Weights of a small masked spectrogram model: log mel input, soap at rate 0.0012.
Rows from block 0 of the decoder of a small masked spectrogram model, named by matrix and row number. Rows with one number belong to one neuron. Each number is 500 + 25 x the weight over its row's rms, rounded and kept within 0 to 999. All counts start at 0. Numbers have three digits each.
After each neuron's rows are labels from the 100 clips, of 14976, where the neuron reaches its highest value: "peak in band" is the frequency band that holds the peak. Only what is clearly more common there than usual is listed. The data: babble in 24 made-up languages, each with its own sounds, syllables and stress or tones, from a formant synthesiser. In brackets: how many of the 100.
# fc1: MLP up (decoder.0.mlp.fc1.weight, 576x192), inputs 0-95
# fc2: MLP down (decoder.0.mlp.fc2.weight, 192x576, transposed), outputs 0-95

fc1.137:494487484485480489567497491474499529483516491471530516503478492506524492484490524452480538482500543532477494515488521486500495448523505488522519497518496510495468508522531481518475485515537496501512491505455526562512486494504500524521544476500546485530532479472442463490494515521465510498
fc2.137:555518519516532503463510494530529507541482521520499555480516488500502495505504513532512509527516503499534487505490513518478493517509548543498536464470498462533499460487491474496527499479460498491469504516513486447497560488472475494491512489487479485467483496472514498458504485466473484529
peak in band: 4000 to 8000 Hz (50)

fc1.458:504506482457487474499534504488505494521502486495544536512512494488528500496504509491507481537496566533454490511489561487516480519563501523493512511532567547476525493503467471480505516441495542521471462463487508482494483502511538466485502495500487541488532509459518531484514510512461470526
fc2.458:495464518529489503517502451498518517459526493482464498475514493492516508508502517517483477463519452496490461497505477498553508451488499487507496488493445456527558533524541555514494501539519515524544532516514515521465480546502530553508508451492546510518497509549482509478483526489505531492
peak in band: 250 to 500 Hz (59)

fc1.442:603514549532532498505561514505525517541533490482475492523513503527548462522488549499508484519502496529513499480512539495474499544510472541495455510531441499531459499488479489509480469541506470485506518515508504506490491487490473448457491491475480473476478490505520471516497496474529481528
fc2.442:464535463502467539503490502535460473465456492518498526447509500471494540489500525464486526479488513495492516511513467462492453483482487454518508494472523488493520545496529536498505512462448512508501476498513501502515524497523474516523513540517508525507505479502526503466502474504470540471
peak in band: 2000 to 4000 Hz (92)

fc1.220:511537521516506534528490512507508529474491545488501521560488521540493484506499516463497516435494522533483477513518521495499529467491480511524496500465549502513506510530480539479528489476458472522489503496517519485531507516565496497499515489460481523522538501458484481501470537516475426532
fc2.220:489498486518491514461485483514489452535466487539479497501500511443508528480473458527550527497494477480479538487492488513411492506500459504506539500515531508478520496484502507537509494492533506503457469526492479490484511469497505477514515529533489518469448482472515500532459451511489541479
peak in band: 2000 to 4000 Hz (86)

fc1.78:489490511494508504521527475499509510514488489514535517484502505505476528488473467454487506488497507494516482469502539482550498491537570507489536490481477482501514483488478539514485504456481483510530541492542502490532573445466469546490452497510468510456536502467506489484520532490497478506
fc2.78:461485481488500463478530518470550485491544486541488479498564458485533476463491503510510493509523517517507511470477442533517514479490515523502490538499537565509501507553508469487468499531523431479473499468471523486485484511547514475481497468486496489462491511485486522493475501492481500459
peak in band: 4000 to 8000 Hz (93)

fc1.309:549484584451495496520525470500484454521518476510540500538546490491465500484527504482469501520478474467509505489516449494505520468527495481541538513541542509553528547532507534520485488504492499512486468526500528487476529498495524470492524458486518534540466510474489492487451505485508485490
fc2.309:533509482521522516484514518537505514509471486482496532523501476534519522535527504490533505533526519518515515506483530523515523520484470480515480527517491471480513428473526456480493481488484489513510525500525482519526503493487476494464487537471477475497496507486473486526529523516492490535
peak in band: 2000 to 4000 Hz (88)

fc1.87:546484544512475528489503514500516518498507496532546492558496494569482483474514473488512489490499492494467472504444469480521558554509568513479523511531511497513544499484469538527510510489497480501489499512517518510489491488503493531460504477474511523491520484441481503497477474420512478485
fc2.87:495524497495527500510483504485520495499504515502462484487481499430506493493505485480474506469501503497490491507502489472485477470504443501506480472480519504499495498539540532502481501516505529493526512537485495496506510554511544476494495534489514494524465498535550497531521517547515534518
peak in band: 2000 to 4000 Hz (68)

fc1.277:561557566518502539488520493474502497501528484505484547549508468505484513488487459546509514511471480462499492493493433492533525495506498522512472485533545533512516466483508554497509524511526496529499498455473525503518480493489510500475481498484510540494523523513490498531515508486522494475
fc2.277:553533474498504471498490505505480523549526530513485485485479483530476470502541462511507484493552522525494465475465533514521493508475523524518498506498505487485485509545497490510512495435506516476515495487486490522505480479556549503461480505521499473477464467529524460498505498512541497503
peak in band: 2000 to 4000 Hz (95)

fc1.1:445476464481486494521471513491472509474487500488490432494505539515467503490479476498489481492506531531488524478456458504507518506508557487507503519515517528471499489518474486479474477503502472506496512471520521515581518538508522512485526505456478498496517486516510474511460512483472496503
fc2.1:504476481491525508490487527497510513498479534504509556498454526482467507516522534437513506497488492527503504542517507514457482471477473513483546460490505476486484460487491527535466506443493529479496495506556494475441523488485512559482478524509510508506505521482477533565540517529500506530
peak in band: 250 to 500 Hz (100)

fc1.340:535507526502513526511524479500467501486456512548483528518522496520500506520498485471523511543484495521500500485509520496543513536519528472526461490503537531500503442435465501499427508529494492493509507541481478449480504502501512513516474482473481552483535551460499496520526475504541524549
fc2.340:457519452498473452455457530491497498474563510479498493493483491464491487492529469548444452477486514493515470504485479481449521493453481508484488509505514485509478522575496484502552500488538505503478490464540510551484510458484507525494482494548514488499484442485515504469481494528457513484
peak in band: 2000 to 4000 Hz (77)

fc1.176:493511507495474491526560498454523532480500465470530487508553526499518488514477526494475500506498484476458512470468486498505525471493505525537491499473548543489510485511487515528484506523536528521537487514427531531512490517505480502542495488528492504488508509487482465496455460516529446469
fc2.176:518524500490540489490465522525479487533497541505490499497444514503440525505503493516499486562489520531533471516502483502519476517487500513504529450458498469539528489527526487472501485529521466514446550499571496492528523480466518526509480526506475502472481475486512541498508506522499498564
peak in band: 250 to 500 Hz (94)

fc1.9:518487532533537522509510496509508457535559476494498493508531496483489489534515539473490505550485478560524541512506483494511515535478509535504492490506455478488433481476486528501457478511517494525497532527474480525462482494542532498490446504519489471513465484492470463505452496466471476514
fc2.9:484517487483455521499477523475483489478493506517482492480469495420503534457439512488519474483496504453466489493499484447481460497526440508471500484505531525522526524473535511511507543500490494498500469493499551527538507503521466527521512499554526561514502495501508500491526482497483513500
peak in band: 2000 to 4000 Hz (98)

fc1.276:519488545472479495517511477439473489467499499513450490524521468485529512490501476506463498510481499527514491523497488511472517537519517468483516471498517473520474490490492522513505555500522490493494480503494526498483498487466474495449477532457486500507522487490510502508512495450466524477
fc2.276:501517458488564516468497538534486480510481490505571522503501494531484473531507516494562515507503514485512510486497504518501466472454481476505510503478482524504504522478499459485470470511506539484498499509553462512501515501535500494555487501505509534465489513508522556471503493493511488552
peak in band: 250 to 500 Hz (72)

fc1.352:506529541507527520511519463533471498497473539494514507485447526508507467508508526428497490530450503535451511578476492505499530466503474496518478531440522518481498476489526506493501519454430530501548520507483500507489520493525469521462500543447532512483482517503499486461532504497479484512
fc2.352:501495473469514486482468504465517469464540512478488473523486499455477513462489455517484492455512493459534496492485458499467541552517510477488517504575493537577525512520497487486491491510560516509460492487527511499479468503508518530515480493496464503548529497480514479506481482537473513527
peak in band: 2000 to 4000 Hz (90)

fc1.403:470508496531474447504520446491493475520494488579514510506561513503520489535462519484528530545503458488484501512500471489492488511481480523528511431498516524503522475520535514549559511482553476502493497514472517526510480501519535446490458466503542531483518511528447490503497501493453554492
fc2.403:520478521445519579477513550494467511491528485446510513541475466525498504486556532495515477448530503498500506482506526536538538470523511490421504508491467497498513511489513465470485508519468533527492517494510467450522508506459496566492558518460473464528498507471514536486466501499518481487
peak in band: 250 to 500 Hz (92)

fc1.180:629617578539530524478498490520505467494495520496503509525486504487499493511477506508520532476494458499490515472506523522518493520537483515483449384478505516559558513524505542482495511492489486541514504501498494500521491473503504498498495523427503503495484477498499492536514517502501488514
fc2.180:490465469475486494504486491451493494485498522482539494503492488493477539517537486477466493491487523523500550525502472505476500509509505524550564466502511500458508545556540520501503480466477513476532494474500494473449500489523484520490520491516492485507541505456496488444496501505502515438
peak in band: 2000 to 4000 Hz (100)

fc1.465:616538529516494471513465516521479497523477505492505521522514471497536508507537457529503537500472507486476481503508532483537488545507531513491452518495477546503550491492480504478475513503484467506556509522469521489492487499527495494488479476467492466486495494498480496533510489477511531515
fc2.465:483515448515510514482471477452507472492491507478498447439492509501484498521485527473472473484488521543518488515528491504474467509475476479542519472503486460508499531540504505518526485555509541492469475515525456587528503541488531516518537548541488487506483478482515504516475498526480508476
peak in band: 2000 to 4000 Hz (94)

fc1.351:509533504493449520509475498483528519478577486516507519546497438520514494518544480482452539500449483478495510497512531511468490495538527488462485492525475521499533488485540516515521491460478496498523478542518488483453500490499479482481478458471511553537505495495517513488501456513505511488
fc2.351:515507495491531515505502473532460499491447492526496480494504520491510502476500499512553487484530517507514506508506499503499496491447473506548511481449501460501478492502487497493475478514508466533478531511502456455550494515498506513497514506498495450494492551485496474514497493514500488495
peak in band: 250 to 500 Hz (56)

fc1.233:505486515519478505514526487463482515523506476506518526481482508503511463461518563507499521510513480469496483517509406445490563468521530459518528497520503522485483503487529488499508478443488510520487500534513514533487543508521504482488525516519538494468514505509523498511495481478470522465
fc2.233:515548479490533509446479554534502514548516517486495545495500501522514500487527512501497531471528504502500514493497495496554534499484490508508546479438476480516490471465493485465500462535483498497465532517486469446534493524470512486493517455472470451506488468491483518433493502489513494510
peak in band: 250 to 500 Hz (100)

fc1.133:501525546488486471523551490499459532500471470507499493494498504525538468514453510481466507530459507515466558516465534471509553467513508544460505523512445500493484536547469462517449517512488491506499474471492513536499478461519516519489510498491536536494529517562478487521537516500491487506
fc2.133:516494489519480526499527476491527474503542537474492523553525493517476506480515481492501483460501471481499484512518479541446472531529491486507470498584530516494530499489528536503506555489499501505518498537462519505474482491478454486527492481509449511528522468494520503497491497513499501492
peak in band: 4000 to 8000 Hz (95)

fc1.360:532567535514542552495512458448491466534460531447482555495479534524466525497511485466480454514523517539513521553471479465503495490491458500489462477482510530451502459507536512476491526492498494510509481512505496486489502499518514510487514522493457494498498498448509516537520518516485527553
fc2.360:495487503501436448450470529507491505463525481529510461510543557488477511510503471537489517501501508457506484487500482514513553501516516491523537480508535493537529515508470474505535461472521503472489474498573491506509507473464454510541477477499509526528496477455481519473510498516475528462
peak in band: 2000 to 4000 Hz (96)

fc1.26:516498482490488458488494472515504459522500472567468447509498517506533533499511483532509448516472508492517519458525460532426499477524540534510515452588519516498469511485493511474480532487493492521497504512465482481489502502490501517489489470522522506476493454519480509541489488509508498477
fc2.26:486527533518510531526471529510473490469504517537521541525480481518444510464457504503498535431506504497472474515492519514504517519479536461447505463461480473512477519523496507495493498534510507505506497489532506512537494540505520504495559512454509498541520515484523501541445507511487524540
peak in band: 250 to 500 Hz (80)

fc1.115:491411515458428473474501477498503467529501483504517553518528492484551499486553522528551514535469497526504482503530519468527505526513448507505477513515486495531504482513480505467520501502507480535511556508509507497503532513494444483492471528473503528483497534491482467510503513517537538525
fc2.115:502462511526520498486527504521504479502494499477541520509490459468508483501475492493514494500520524501504493507496486496539524510535504525500485513455468493537500495479479466516498468527552510520513461456475486446506506477484563465443490495481495503488486562504554537462558536499497483466
peak in band: 250 to 500 Hz (100)

fc1.500:459528511462487485519497444493488473474506496476517508515506586529494543507510474510465547502526505502561530503519490497494504465490508477521495505478485464527538515497505525472520484479513480485515499498503506474506516541483465465525523513475514501513495454504529542510539487468509541507
fc2.500:509447478520495522497516528494505528546528516524526510478475483479477493471504519519523482522480519487518504494518505473477528486497498516439505453486460542475540468476478482482438509515479489482489502484477470468494527498504507485510496485478498490468492565516511479485492482498512496484
peak in band: 2000 to 4000 Hz (88)

fc1.29:500509517492475515482502473481478510503543500516475530559513488522515495516449517485508485488522455523529493500526500504475499455497507523498505474488497488520501563478470507494511531514483518487527510490461518478483483527492438477490459514475516505489541534455461537514532467499484472506
fc2.29:510471496474536492498447520492490485482492490499514441509466490482466534476522464514540505508478512505508500456470479469484507500486480489469520509474497507515534521491476484509488501490494468524468524477517473510526541503532551543498512496488504515508467532525508505513505514533509519512
peak in band: 2000 to 4000 Hz (56)

fc1.28:497495522518481508520511472479502485475533468503506483512506537489497467465507503493459514502479475559511573527507480492515527518549515534494502472511495527486512495512532520560528529504435467561521515503519526519480518477503475472491470448507498478500505509542501499535519517478475448419
fc2.28:488499499493543483500496542504502490510477511515490493479523466513490511510499482488501472484479506430462493466496481536501474487498463502468486522484524484536496492486496501478473513522544500473533493524546495520493498518484513532510490515489454509520478526479532523488528491520542534542
peak in band: 2000 to 4000 Hz (73)

fc1.544:534473499479468497484515479546508472519505456508526508481540506560501472489484471476478514523478518433502499526494550532499486505510530549516507467487475512548554476492462509503539505507528486451518478482534480516527470491493488507546506491481470548504514513482511509492465504488509505508
fc2.544:491489555510536511558502492476540519478490543494502502519474502464485515495522488491514496471487480550471499473527494493481507515515451483492452488500501528469489504533538556504475554480506479512528528498443547495476502501499514514479473536501514521508516516542497497548485489524498491491
peak in band: 2000 to 4000 Hz (76)

fc1.525:540543508487529491531562497505491451500498511486521474524513501504505510560455546474505534493480491455467496509494549473482509553513533525526431483498497547507488502506471477483490551481510480538464484538497500499514522501531484492489492518498533529484517509512506509550496499458499515490
fc2.525:483473436503503471500458480492482473487515525483511485538488482441494525502515479482451467466520519530534479473501477525447485461465472482475551547523506497513532517517499496496467506496513513494486520493527483485475473488475505530549503515502453503511456469511503512457501481580510529501
peak in band: 2000 to 4000 Hz (96)

fc1.283:542554544514534483499543511489522543516498516454528487498449553513507513466447568474480518545483436525517508550517508497478481496518513504489506479501519458501483514462521492496485499525518448489486491535515500495541518485522517494503502505489525525497498454518486466536490509473502457484
fc2.283:479466469477463499517461497535481477485528511536477515510505473456478565512520494526513515473521461493525456492513482446512459527544489510495503523542529511519525548496477535505482490486480509527507482447508502465509503487522474520480477496515467497508502553483542495432530501507499530506
peak in band: 2000 to 4000 Hz (94)

fc1.330:482516521519488479517496471551517523504504506522479554519499506535541515489511546498512490537501468509531521509499476489493496505461483513482468483496505500498517462480518503462491502510536514509489515512519476487489456501474473452502488484500511537512506482518496501496555502524444517506
fc2.330:507462489436440547479498499471460432459537517450493451505469492476478470521493492461474502470510462481474487473499529492537530509522485490485482544563492513529526524524504488533504522474482531513484477493488542493506514537518520547522526499496504494539540537488500501487485517517499482491
peak in band: 4000 to 8000 Hz (64)

fc1.46:517484501506502506504517460526430461540532473483508483564511504502469495481509481482468506524511529470533528520531533455515522495511485506486467490487506477542518582515496471508468500469460488487542511510456490487526488493532532539463551521502518463487472522484493492517480517471498488461
fc2.46:499488506489478491472464546505518555462525514534490518487556546511509510543501511499509486508476515523462474477466487499465469497500474505497543499520489519474512454466481487493501489489562511485490510504563480513461497513485448496501505515479490507522532492474498509524541477479527489513
peak in band: 2000 to 4000 Hz (100)

fc1.287:503474500491530503470499491498500511481564494480506518531516499498467476460525479442479499483490528487520487520442482514463483482488491490557487459514499543466504470510494535530514505492486543500478496517528524535499479496489504489469526491503514498500479485476452500524501415457501538509
fc2.287:520477506499507471496486501453520470482458526504490505464480481472507503560492504562520521514488443514479496434526515471546538520504501482455508522487491475571483508480489468495494508492500504503491501510519475457517489530509494541523513506476510521513538517507518486463489539508511486484
peak in band: 2000 to 4000 Hz (75)

fc1.364:523491504485477455503517450488471473492535450524547474554559545503505508460502481494499552485472497466474501495548451492457532543471474549500556450516502528471517514483490510567517542470501483530507458525485515492489508498501505489532492481540515541487513489504488527525500472462473494467
fc2.364:514490529515530549524516561495494486531503518492495525478466479508494500542519534502530473494540490509530503479481518499563475487502498470474466478443495499507481477484495500443472512521495537494510525519527485487500465513450509515491542547446512484505470503486486504497459535512545501524
peak in band: 250 to 500 Hz (61)

fc1.406:392407473440505478480494469496471492512483498469469488480518500515524505495493512469508507514513507535497503459482523536493533477514533490541469544527500478497501486484507503493456477506492487537509539510478509485547495550488525518510524501501517530464470492494507491534453456499516472537
fc2.406:497489511487509531479491483495537521505472512517513588520489473507482509515503504551484521496534501479464514522519517506433513564518504489497552440463466468508502479516511530514502480489480521484532509490484526502473510468530482501495489492518484482537546502455480524482495532485504508464
peak in band: 250 to 500 Hz (100)

fc1.288:514492517528486490470532476487474504496519499474551545512503498490534440470490521480488482527510448458514516523503515508499472497519536525576500477535472533499517494485492511500519515485481511481494477500498502540498515515505466502530515500483522504476517530472491502471504468492501462499
fc2.288:497492545475522526523455500477506486498507512510448452505480478478509558516527482511513538493496511546480485462510498444529508495469502500454500513468501463515504532517499501533506518460529468527500509518486518487526510516478564532462505508520507488509495457540497508554512531503515535515
peak in band: 2000 to 4000 Hz (61)

fc1.440:531512527513471500542472496478530522514505466495533527524462447528515499457489513484530518517484444535499508529492466470516516512518492551496518518513453532468495477500539500533506522507474474500510496517481543486495542504532500494522505501547513543500486511471520493497480459470460485484
fc2.440:531483472500490476495533454529519490517522499514518540506546503527516504530527470520472525497525496491516533487504520533512508508506526497556487509571526504486490505488476492484496490470477527465498469497478505490496465462456482466469492453520463464493505467503471515473516531530489497473
peak in band: 4000 to 8000 Hz (72)

fc1.19:506477515463499514521488545522464490497537473524471493504475473523514560487501474532464509505496495516470502492489475482486489524516504485467480551464508484464490459484484514529503531471479421516511485491533513517486465494510524463457468462528490504506488454515469536565526539504473536462
fc2.19:521504510534461504537556449500527474523488501525522511506538503544511408503481496460488514496487489468505547506522513540520499484533495530510494502576489512512509520517498521502485505494490551467517493527480544512500510493476452499552527470496482519513534520475520483474508477470494451510
peak in band: 250 to 500 Hz (58)

fc1.346:488440457489475505553513482516505488530491501461502505500497520513507474492500456490496528485538473534496475512536532513471477454499484494537444469505465535476494531572486538482525482529507526498527489524501498529466501518525523483519467485509480502520535477509508494473505487548477476507
fc2.346:519512491493516485486500509511496503516472515511471516493461495502446517464546509552533523549496518517510509525471492497487465501507526503504530508461518489496498425430503457526452526451471461484476494472505480450514506498461466484458532516476516480498531528501483541543488513486558519528
peak in band: 250 to 500 Hz (99)

fc1.519:519502476541467480509518454498519461483507467490560496545479530526475473508541466516486541490505495457502530498529513478489501448537463541509526511506499520538489506557487513532532502478507506452476510498493531501498537505470501520449509457492488481487486527520486503533484478492452496505
fc2.519:471526564504558500541492548529479572501514506502475505526517497492455473506515513499503502514533499498534405503468518537527483502458568493485496536502474477526512521483521493469464480523521508509485481527511475505478481505507518488524519500484531489476512442518518514533502519480502504498
peak in band: 250 to 500 Hz (96)

fc1.280:436513492462510505511497498491516506496538531499494502480509509514519513475497512506510517528495490546523519532543500497482535555486466477490503468483512500463472497532491513499511523520485463482535504455507489513490473535538482512514491479531475496500502476498524509441483473486495491483
fc2.280:524507524505499459506537487484475522487443450464472495510469492516456480482493489484442467530524494498501514499499477498464462486543494496509517481527510499515522504493518487573486532490506501505546502554459545477510499488477489520510511550479487499458535506474459475554458499508526459507
peak in band: 4000 to 8000 Hz (96)

fc1.41:491453483478481467500524453493524481490502459472501492534560482514493498505524508491504478538531502484495515498509563492482503455492519554522520502513506518503501493515489545521487521489522510466554506522485491517442505462464515460456509493448509491517506515488500451522492468494453516521
fc2.41:490477526507538533541484480536477470491520545501464495530490477488496517520482477546494496487512513463519467528530485537499496507476515503499473510467503467541514525504524495469486431501475521566478506475516472518514470504559507492492520492520509499532460511516514526485532499493499544527
peak in band: 250 to 500 Hz (100)

fc1.8:530530517537536532507555477440538489485492508504513521528525531456530435511509498480495481503499490492541496540539556496542505531498489516520449465542516505482485502507511464501491522496501515500459476548531450505488501490496492512488495514502537505481481512518470520524520487495474547518
fc2.8:510461504469482499495428543524469509427484540504503473505477502483464522519506505525520491469499473532483487470492475484496477498472474523483510547505475502490539524471496499520503499463525494503486498481550536486515484468515547552495480470505480481504462448489527565481545485534497505489
peak in band: 2000 to 4000 Hz (63)

fc1.532:502490528558516504509510476471553513499463502520520512499479493479541474446490510541531532497492461512541489533532452487460520485479472506536527510552521444490468489504521500529483519487464478489476482527527532475502511491481499523518497525501522490487529540516494474484472482506453514512
fc2.532:508486502484481520496491529561495487504537509520504527489540521540498504512514487504515478510521504526475530467467526543522477486499527499492501557502472550502511517476475419470543465519523526495517482499474488501486503474461510487444488466530467495523459423475492535490526535490488469490
peak in band: 250 to 500 Hz (89)

fc1.487:565520535515489544501524491529465447517521475486481516513471467485559497473515496521487475524476483511550507507542552503502523514513494520516436489497493482490500518525478502477489557500493478509484493520496482532506506526477494473521469504521511480462481511454538541508532477476499522494
fc2.487:519444467482475475514462472498514474442507555508540492522485510487475495549539514464503535456492489533516509477508501495501482496466489484505514531576530503482503512510521515535516482449506535479521498495529511491466491484502495531488467470498470507535526464513481529512520505507487491503
peak in band: 2000 to 4000 Hz (50)

fc1.362:519487516509488480509509495478502512461518477506475514522499500524515502483505472506489504484474484500487495512512468483494502482515500509507505510492517498512484484483478510510504552480473463497485492501487502516478490498453482485472485521483490509504530474496470496521547496452457482459
fc2.362:520512514495503517504498498512497502553485494522524474497491502507518431484477515482523501505511510455492488483465551472480479483498478499487495479508473489507509516512528476506494489503522537465524508486518501505516492502522505492549520502502506499492488541513512510485508502515517515512
peak in band: 250 to 500 Hz (58)

fc1.125:493530486480499522553478458468469497482541454510517463558543527498461527502463492453472540521487528538551546470515494501500546500496544514505496508487457530473518498504483517476487457518508507501524523503539519500520513510509508475466502510496504536473469473517519504516514496479484520487
fc2.125:476477441533506465433489532491498487473488500502488511481474457453507545477504532515506471507484550481478478487504477508485468480486477491477492488492504472513509485475478479506489539514506503517488495508530480510512499523498509534532499503508536450493472551479498532479542487533500536496
peak in band: 2000 to 4000 Hz (68)

fc1.267:524499476493501521500503502494492498501544463490457512521482468507499528454509391504463519461502500524534498505522442539514496495545494474499541490522483494510487503499473537503475506493495479505522497510551494471469518509496493535498494488564479493520482490492499507512534539489473481441
fc2.267:532503546529468528521535470509545519534499514510521511475532510521540481512487506480527532508492476505464529483511516503475500523515489519521445524539521522438502498503513498513539529481459510461523488489436535525505462501468465461483501461499508530492541471494491482503473509462520486492
peak in band: 2000 to 4000 Hz (54)

fc1.477:509483477511508575535560466436472516494526509482498477521525518485480505513490444480483496482462518503508495504498480516492481506494521498477473484516528479494500525489466519506518523524526497496530515468495495496489496507471455535478473459544504504516519465489543528483474529465469489465
fc2.477:477509489512525481488489524507519473485494516516528479455512502522505475491483517514497503505524504508495540502504504509515505485497471520517507519492530539505513488514495483519481510469524494489507497487495503540523503492515537461523512544492486510474468497525473486529528503510505500489
peak in band: 250 to 500 Hz (64)

fc1.108:403402441450433466486478474499449528530467472473520471518553488514518483482512490498491540524478514536504501478473518491493472517531489533530474513473452489512518508476499522492494499529499523500490510529502488488537503546516503515503522505489503516488490520501503484493512503463493494502
fc2.108:520492546523501517523514528521524509469505541505488592525476501510487496507527496549523505523504502463494516528519499513504506511506513504502541458446525501492502479490493478499512484413468452494548496454481530466497474478503455466484487488520515464487510504483491516462512499520525505527
peak in band: 250 to 500 Hz (100)

fc1.394:508485526498471508533541445468474514507493507495486508497487510512490505511485492470526509492498537510500451511459513466482507512550547511503504475480553498482491554501464479519470524498512506512484517508491509521521515472486456544477452459522523501500505462467506494496500506447520488505
fc2.394:493513451502537483454477519475523495484516488504523485500524488457523501495508510517490494492525488528525511495520499525500530501476484506479502526535512502512537497528498488477509509515493508486502498503482479502525491495517500456527483505510477486473503503511492513497512489547475504514
peak in band: 4000 to 8000 Hz (50)

fc1.248:554484560506474530507521478552526504494462516505495470529524509557468514491500456493516528476490503489483511481503479487505526558525524513511476498513535523505524450449472520493497545466488517480503493513502528487479476502509463511490461495466506513464554497447490518487485495491513492504
fc2.248:465542464498522469526466504428509478491543499481484480487477520425518495494503500516457470505499507509501478509509487490465473457473441468515516505496518498496505542571531502496496487538515510518482509517485497509479516508483569511497496530522478522523451451511511494507469499524471533522
peak in band: 2000 to 4000 Hz (95)

fc1.121:457465546447509506483516488508477489517495474495532484517500477505493466484503490446498506499525488500502519493496474489491530465511520515506476478486495512535548529552481512512489500491528479497517469542485496471488517514526542484512498503494492549492524553524508533512470526469531481502
fc2.121:499467563458524504475549496516477492508516487463468547533513467440527522486547505484485493532488507466504505525493517511489535537528476520539543503472478488499469491511507497495478487501484507528494535537507558498485512488478553472452494488462508460542507531441519482488512474500467509502
peak in band: 250 to 500 Hz (58)

fc1.421:507498493506506465493523503486502496486541516464469526504492499512537502462482504505483501519519470519530474526532464491493479479491469536556497513521504467514463476470490535496467521484476477507516494523495487496489519496487465505492488479506505506494517504481491491521542475499489475478
fc2.421:482501544502502527517477495513496510530506511528535463491495485523492487524516488492509521503471524475488500446494532470515509490501498484441486498453471509511513491501508469540505497484489524482512481486533509501525530493514539486506527481492508483510493543508493505486495505464485481519
peak in band: 1000 to 2000 Hz (57)

fc1.549:461473545492482499464521470514475469521545505542493502541491507507492531521523485499459497469479456517481485504504506477504521517498526497492495473495542514525499508498546492502509518463509468472501457516474536485444522481528523557474452481500470531519547522476501536527475501508447486508
fc2.549:491502501481532537521515505495512516523483469512545536518513519526514495514490549503535518510520551447550494522545516511498529494488487486527489462472507492477493473516508510472481467549469516522461531490480466456505527514510502520489551505495486458498465512483469470511485492498507549481
peak in band: 250 to 500 Hz (90)

fc1.103:507543545492469506487511469522497477498525489451495553553506525497511504500530459489511534509513521469456521486471480499515478486511468509467497506476483478505529463475497474474466459529491490470494463493515527486495521503490496511503470505478474508509534515481527519575512496491496505535
fc2.103:510512464515479508470504467448496500482495462538475444472512515491539507479500524478494482507483505489534499482519526496515559495499500509530486460506497512496484540485486476520520503512494502504521536522498518530514487540505463500519543469543514494498451506483500503502505500487503512479
peak in band: 2000 to 4000 Hz (83)

fc1.153:600587560526543521529502506446480459547501495468504513531521509499525473493500463501523531507513515513477502444514508477513491507512492482495485468481477514487462500471485470491422489496486485501530470514520502472495503522522533480483469461502502467460480530528503530548471514485484485533
fc2.153:484479484505453501490467498504479495476514497513530472455475491486491531530483527497488491517477534489504514530512462475480504516509481518543523465484528473486494540513537515511519464504442552477536502483511486533538489470506471488521492501529512484535528511436514517449514512510474534449
peak in band: 2000 to 4000 Hz (100)

fc1.468:550470511520492505508516465483508501484547490534519528544501508541527484497484525497485476514495456480535497489523524527484510493508506554533506479500516478448512495483518498503490520502462483467503493484493501516487490502450459486508467513494499539495514477458494498489513483497476476497
fc2.468:461505497471522492498457467476506491462488511510486469509500489462464521491525462497501519495533515511459507481501482484522511483494472541500502509480508495537510540484480495520496492476516474511484498526513512498507499544501554548488520517493523475522490534512499525520532511529482505500
peak in band: 2000 to 4000 Hz (53)

fc1.178:517485490496450501563471486497497508500506484473520498534480507510493493475505449529500512521503496538513476501500476494522497465505460507510562508524493506479479511532492504481500466498467448513538534566508511471464504509520482517508524492565489480515486502528487499475518533493496525445
fc2.178:540516539516538545516530522515503515530507507493497533476475488504503531463485530502529500465479498501488517479493498518465486521502527514484452464448463514451519459465512495516477556514495516463517484477469504527531473498487486466499504490494504527481524503486514513507469497500516485511
peak in band: 250 to 500 Hz (74)